{"model": "contrastive image-text model", "horizontal_flip": false, "tokenizer": "char", "encoder_avg_pool_shortcut": false, "text_encoder_norm": "layernorm", "text_encoder_activation": "gelu", "text_encoder_positions": "learned", "warmup_steps": 930}
Rows from block 7 of the image encoder of a small contrastive image-text model, named by matrix and row number. Rows with one number belong to one channel. Each number is 128 + 24 x the weight over its row's rms, rounded and kept within 0 to 255. All counts start at 0. Numbers have three digits each.
After each channel's rows are labels from the 100 images, of 14976, where the channel reaches its highest value: "top examples" is what is common among them. Only what is clearly more common there than usual is listed. The data: rendered scenes of coloured solids on a plain floor. In brackets: how many of the 100.
# convs0: first 3x3 conv (encoder.blocks.7.convs.0.weight, 256x256x3x3, each kernel summed), inputs 128-255
# convs1: second 3x3 conv (encoder.blocks.7.convs.1.weight, 256x256x3x3, transposed, each kernel summed), outputs 128-255

convs0.24:112137117166133142128138121133119071140137129143124126093111113117110115117133150141141105168150122137124114125150094138125132135159063128168144126126144116138130119109140118076125123143040108165152147143127130127109114099120108108148106153165103124142127147121142126137153099135138025121130145128141120146143143131142111118109080094077052119128123143115112117113131128142110104133115
convs1.24:136152141145140170152115133145122223124123123149138124126133149153144123118093146139118155144077145117112115116118132232156105166117153128181133139136146094102122146129130128096204088186166108106199127111113108112085117092135089155124117140141109137127107124117138144121123131129123057135136102113107140112124144145125134149128189073158085142119124170148149120113077131155143132119111
top examples: purple object (86); orange object (52); count: five (50); its colour: purple (49)

convs0.154:132123124130129127078132110129134130125121117124154125116132119133116122142130104112138110134099123136120146103121114116129127125145120085128153128120114135133058130126135113129110146123113126123118110121147122115109146130110131139136112109129113056129117132118133112096137100118125122088101111141127142106126106140127139124123121090014135128130123122157091107118135101121121000119121
convs1.154:121181146102156136131106130087100125138102131132180080138134103118150124156111141146103150130141137132148124090089089134118064119134111111131150119121127134103131119096151133122130146135152147113145129175116107114075164156110124156077129139150118125121100119095154130158132121110156099138117165103122102129093110109142108097143134088153069143119092163131118135102158124137125110124122
top examples: count: one (48)

convs0.37:139143116150120141093132107143154111117122124150132134095116138111142119147149132121140121149114154150146124146125101138122132134158140114119136126141102134134137134141128095121121121146031122181156157124127121109101139100131088095128117116169122135121115130130139093136127083143116028106112091137122151131132142132130121123114074097071056134121141157120123099102129094073117099110136
convs1.37:140150142132133162142152130119132202140119134163140127113113141175126111130122131119100172138129156156094129083118139212136110122125124125154103131133130095122121128119112130102212091168171108154183143138123139140089123096140097174143121153105127134110117136132134109127135123141139032151128074127121131113108138149133132161105215044146059136109110167160126123107085141127175129126122
top examples: purple object (97); red object (65); count: five (57); its colour: purple (41)

convs0.247:134126128171153100145130131127158148113128142156120135111140130101123122119137099130138131155111170149146088144116133067131143157104133160093122135147105115125116111138135117130069130150126122167084145163121104123122133140155145156129120104075063129088130134135139052131120085151130094136136092130116130121110126125135137116156128126127117137128138054173125152094091103065134116130113
convs1.247:129151157139098141168166150112136130177129169115144132143115144167109141128110113145114141145149143159151178164121156142125128136127147122107125114149128100140118134130116122126131092177100116156138133069131140154139127067149160120113091158152158138160144123120142071140150098147151109165136076123141105118117162160140133139103191155122121125108103086183127075124130139114105115146115
top examples: blue object (74); red object (68); count: five (60); grey object (55)

convs0.82:110124139156122094104129116123160152101118133141129125142136136115137116140148101115136131163117158124083123104116124053135137146121141110097124128136139122117120129151113118138064123138076156142064140083115102153151147150139115103139151131043045139116117171104138121134133091135111106122117102128106135114132119119132134126114136124093126133117146058177123122059128085123128104115134
convs1.82:154161113139092180141170118117151100147106121124140123137095155156140100129152107135128140150134140186144166118119131175128125133107119130127103108133123101133134129124114126140156111209185119145153139157117146155157123084126102160126102103188170139128135157130134117133107113114138079142130089125152096123101139148146136149079159093112094132101100089174114131079128144121159106146110
top examples: blue object (90); count: five (63); yellow object (60); red object (51)

convs0.23:119123099128126137070143120144121107124122126105144117115137107134110122105127114121152121139108120116124115120129102122133123118133121087127145151107130118127088115107124093088115150119127120123139120124143124110118113124099133129132116114130116067123120152123148106104120109116096126079114126144136139132122109153142135138117122100011133143139138121125086095119139117125136000141095
convs1.23:122161142120149127148115115066106113141103110148189092137131111118151118154112133153102134122122128138121172093093102143113085130133121114100159124145126111123125110101148114143144155138155131113147149140102092127091180160123113138090139143145130126116098117094148132161128122133163097137123159093119108118084103121130123104122148098170066141113091161141123121084165120140111106135112
top examples: count: one (54)

convs0.139:096126102134168106110139125151156166095123121141113146114150155099122074124143130125143137122087165150106126120116121137141141161101166118067112142140123142130126113154135124132137121132158158166113150090112133137169128163133124109125159107062148148142123137120149132143100079133127141121142107130112143104109141119142129139139160134121179140123140153147122122103106094093124125123118
convs1.139:142132121134076121151124137123112082157132129148157143125075138157105113130130108159151147175136154166144174135135164138122130106151135123093158122170107115147133122109076126119152105159117109162127125157135138164171119097107113134121097155171173143114125115145134096123154107163140110164141077132147117110096125127140118141118110081117146095118115115201148128131123157098132108138121
top examples: blue object (77); count: five (72); pink object (60); red object (53)

convs0.136:117127144169133127136128105112182139136127144145121144087139139120165093126117101116114122172125175107142132127127116102112133139127152123115143135139095107116140101134128112125113149157111114174114142160124091125101142140161127146110105090128050146065134141108140053111121114141128080116119105132115131136123122138137119126128142121126113128139132046176157133056124084075121122132116
convs1.136:147130117143087146160157154117162160164134134136149124115125146177095116110113105118105156146134182159113175123122168126138131143132122131121079122173112098152116136121091125139120094153101088171125137074116154148105123066113138100104105175119151146145154112154138079129155114154132125159145061121128120109116157148144125119103168122123143135103119099181144104101115153116138108144118
top examples: blue object (79); red object (77); count: five (57); its colour: red (29)

convs0.138:135111145196125120118100130133122086164109126121115138142099143113109143093166174118123120135129121138107145076128117134128128100151118148096089119093133110109124095078113089118121090154137134157150114073118124113136124132148092083126107144145141152120100142079131114166137129127175155076142095125130112078089097099106112140143141108103103132088164158141124193157119105118086102118103
convs1.138:104162139168106111123182134115109147120107097109139144138121126141123108152131128157114159131099121131073138139131116150127132094123170123157142155085175119125102121130074143130142142141112137135134107080160119138161118076203163066142113132070161119074135120127142137121112142117101103117112143116132106118111130150137112120108154088166125126116126143156178148166119110154149117125093
top examples: purple object (72); count: five (71); grey object (50); white object (46)

convs0.134:098108118138112107133120119150106102137112130104131100127138118094081117127147110113113114138124138108139139134144131039127163135145098141096095118113126088134092105088128107122035109029113113146118127119119107110118107106130131123134098106094132115137115139124128109151117127118128105139142062097109100116122119096111104144183102139100138119094145131147122139120153114106136103105156
convs1.134:125187152071170115126112138110078141093120138115106117137163107128128125088153143097098140165118108114143115085120102162105130100157143113127122143078140123130103097128138120093142156156156152089125146116176161130112129126160145136122115102110107148176106129153136134132130187086126094148140117121132125112121145110122139124109170136136053118146120142153110112198134124141162138122118
top examples: brown object (73); count: five (51)

convs0.43:103114110128120108094121099124139128145139117129119124097125098128100115121088112119140128113125111120134131136100107117133110137108114102121152136110095102107086121090114114073115131075130112121102158137115113119120117091111128114134107115104121092116134137103118098074126116113121127095108126111135115123129147128124114119133126108043120096130109115128097120122082121108119013134107
convs1.43:127157118099151151125087138105158121145095120151168087148098106110159107121107123158117130125106120142158139135090104153119093145134125111118155147111117106118130114112154133136138159149160133129144123162114117111109167146152122147072111161169131137134080101074164114136112130128157087128118147084114108153122121114136113109097168114182093154104095126163124134096151099122094106124101
top examples: grey object (55); its colour: grey (32)

convs0.98:156128157173125127131138132116121030156138135130109143131086116134124152112121129118128131168148090123162123152141132120120135125139086144162134140131138121135145128135123127143115127166094088114141118155126131130051127130097125137131065136165110125140138118154139111121159151127128098137139109129134119137137153124139119113123128137134061135135141055133154131138144151136135132133133
convs1.98:125134143159114156160174097128126189136132148133149126095140145156098114107120127102106126121133152150108120150138136176153116187110157135139080111177108110130136137121115117136164103151161089123181134071144157089072126092140097124122195119109170143147135131163125095125138138158147106139141103116133131106124148150148139143092149173110101152128117073143114092099078135111172130137110
top examples: purple object (83); orange object (57); count: five (49)

convs0.228:122121109136132117066121119134122109129095116136126095115118125095112124136137109116146121142131123145108147102135092112108111128130117087124124103117133114126089139119117101097105123125117111135122144110131113119109131137102117135130106129126112086125098123127115103124129098128097121079100129124108144124127097129107138112138120104016127116103133116146085081119172104106135007101107
convs1.228:136170142127143163156123127079126121146123131141172098160124101092161119137133141151103139144125128130113162073082094145102124131149097133141148134110115127117114118125156117137144146125160139117141142200092097135119157138146089158106106124121124133111103116086129150154136113109168114133116152102118108148107105140120137105146104094173097173110086149132082128096159125193118100131141
top examples: brown object (62); count: five (41)

convs0.233:142102123135133128069129125143113117147098127123154107120138100118097133143120124104161109146125129128144123120110122121125123122163098083114090130113125124096085145111100077142109135121130115135125133130148112135134120128104131135125112104124116055119128136126127110120127112128077146085111087157127139134106087146131138149138120106025136143130166117128107120132109107122105025123139
convs1.233:142129130137146133148112117076115142163114122157158107136119110125140117118117128150103133105112160163118184076082121149125114160107125115081138154151135104135117120121159115136127145149169118134135154143093121133086175136128102128097164134133140141136090131090146099155094144142180092145138125091099118133123115132116146121100156092184093164105079127152126128092142131147123092133096
top examples: grey object (58)

convs0.116:112115091120113118071129127107117119111104106117125122130109095122117125106108098095121099116100107116117114097123093102100109123120113078122141133110110103099080115109129111102107139113108122113109089114132110107100118140106126118123114112118114060120101123121133104063115106100128118057076112130115116105093084124136129106110116090059124092115086102125080107128154100124116028127095
convs1.116:124175139102151156150117130094114116136110141111176094137139091108130129146088155142102157139135130108113119087078097122127082132130124123142151113103130117114142125122150116140117169138127151123128121184092103111070158162119116153086134135151092125114130120123146135143116112113154101120120168107128110152108115129150100083141105083167074131112114160122083135103166107144148108131112
top examples: blue object (51); its colour: blue (29)

convs0.75:120135093128120132076130103115094127120129117117146120107140079135099122132098132106129103136112101105123106131126114112136117116136104068123141140109123121104110134097130109088105151110124092106110123118136121105119126111082123109121121117112106093117130128123123100065107115115103133085090157129141117131116080144134153137134116121062104086125119108130103107121181111113122051136119
convs1.75:135177130113144136149098149096135150153126135145189085150147108115135143144097127158085130139132150149145153103099122113134059122105107137086140116143140071128131167135145109159102139112170107118107137150113118142094179116126096139101152148134135130121099113100137106128112152129161104154126152081127104130110130123136149107113158115130108150104105108124114140092157129121097120137094
top examples: count: one (40)

convs0.66:118120103136108108074134128133152096163124147082130149112127137136131123137101146082148140109149118196129116118147108064101130109150109070100096114114117134120106162139115113103083145103076095097083127123129116116118141105106136118117102120081094094094131124110126105105126102115078109131111124135114155114101114143115136133094114113072134121114153095113111079114096101100131095138191
convs1.66:120150140159147052145136138118118152145117132118115145170173094117143147107083088135108136126145158142108159083114103112118141155115105143130111170103128091116107150114129131110131150103137131160134123126117074133140115115157131123117128158100102129142141097089125098153116154123121139106110188119093129149146156156091138089105123110152141111109116161106128162164129099165095094119112
top examples: purple object (94); count: five (45)

convs0.127:127130132130126126081115119129132129120102117126121115073125128103123107158130107114143114127122134140121152100118090111121118131159117090143128105128120122124072155125122109147107130123101134126122143109134102125106133122113123132135105117131104055127103130112104115108132086128116106097095108122107139124124105136107148125118102087003128100115123125160096103104142099119110012093123
convs1.127:155191161106150144167128115086106164153123158131151108107156086114140110133108128132070158153177144145133134075093112127140093133150102131161120133096125103110126148141146116132126124137136103129134135181111110113046129121133125167082140147141124139121108126118131140165146096097159083159105149125117123117105148141136127099137114080149084154114081172148107116094146151127117104118125
top examples: blue object (49)

convs0.207:139161145122168086077135131104106125118140142112133180117116125112119098126133139145121121125141115113132148117094131104136120129096112082132135115106149101141128088122151095087116147097112130134083107107142139130086153102095107150148111146052101113096131158145132127108166127118061136088132165140103192144112112115135068125140116137113104133146135118165107113099153134094183114138128
convs1.207:101142117133148097130176137114110126098142122100134138157145124109155156133104138168120117119139131112081120116131122091123137149135132127169159150113159132116103134126133120130099164105129142155122158155103064156114127141200099143137121148052133106144105095101121142124102118095123132116117196133085124154137105145118129112114143101127126162121127150102123132118131103158148131122101
top examples: purple object (94); count: five (60); yellow object (52)

convs0.186:170103167141190126137136146131146101146123132077115140103072168119130055145121160148163144091131112208135185124120137126100122159144138146124129120140078115144136148176111078104120134128085127169133169116156166093106102114095097115123128131107113128097140127139140123136151146126141067145144143128137128134188163136122161169105119143119118133151148098127130175077142139124170114130149
convs1.186:073142110122139124130126182135124106139122114121141134177150107095138173092114114138114140163126143111130141135126145094133126103136107132139142146116136113122123123133130122121109151113089123133117119129106058144144115106130187103142111131149093113145116098108140102118127175109123203121124188113106117127103130132106135080112086133128179122116132101124135140192169125145102133129100
top examples: blue object (95); green object (58); count: five (52)

convs0.169:134113138158126125160113135132147127161117131157109090147152159113141150134164107082128140140133142127138139110147094118140137097142114178127131131147106101100108116114098116137128098130144097140146139096094113101109116133125138105113097136124139114064092176111120116139144102117149145182129075095146129092151170114118150127150130073112116166124102133124154122151053155116089097083114
convs1.169:124137125133137077113140163138117123126098105148140135152089141110105143114135095130133172111105151137085122107142125131108143111123087122132146155100103106128134135128118144113126131140117130125124130122135128138191112139118134126184105125117115118059112128148147133125138185133125130122134144107120139137149150127128101118133144103151148137130151181124134127125121143169151124134085
top examples: brown object (97); count: five (67)

convs0.56:156127107146113146086129121147114083141121094129130132151115119115058147148132160116147132130143066146090138092138097137132131090142008101134098125115136130108121132110131107124125111142027150130150126041126124109143128137095045071095139137160152139128115117107135156133134106135105114100133118126124114106114132125132134108087129110126083129117142143117108073153145116155107129123131
convs1.56:141130126157129092127139093153079172143125140156170144125124126172132094129131145124144116106132140153137138141142128156171116159117184136114158124181121106118130131130093116122173119102178115123170141194155139096153115139140072177135115093104119128148124137121129172129139091140120095138135108110141142117106148137137110173083110122130093126111108120118155147166077135128163117136135
top examples: purple object (73); green object (55); count: five (52); orange object (51)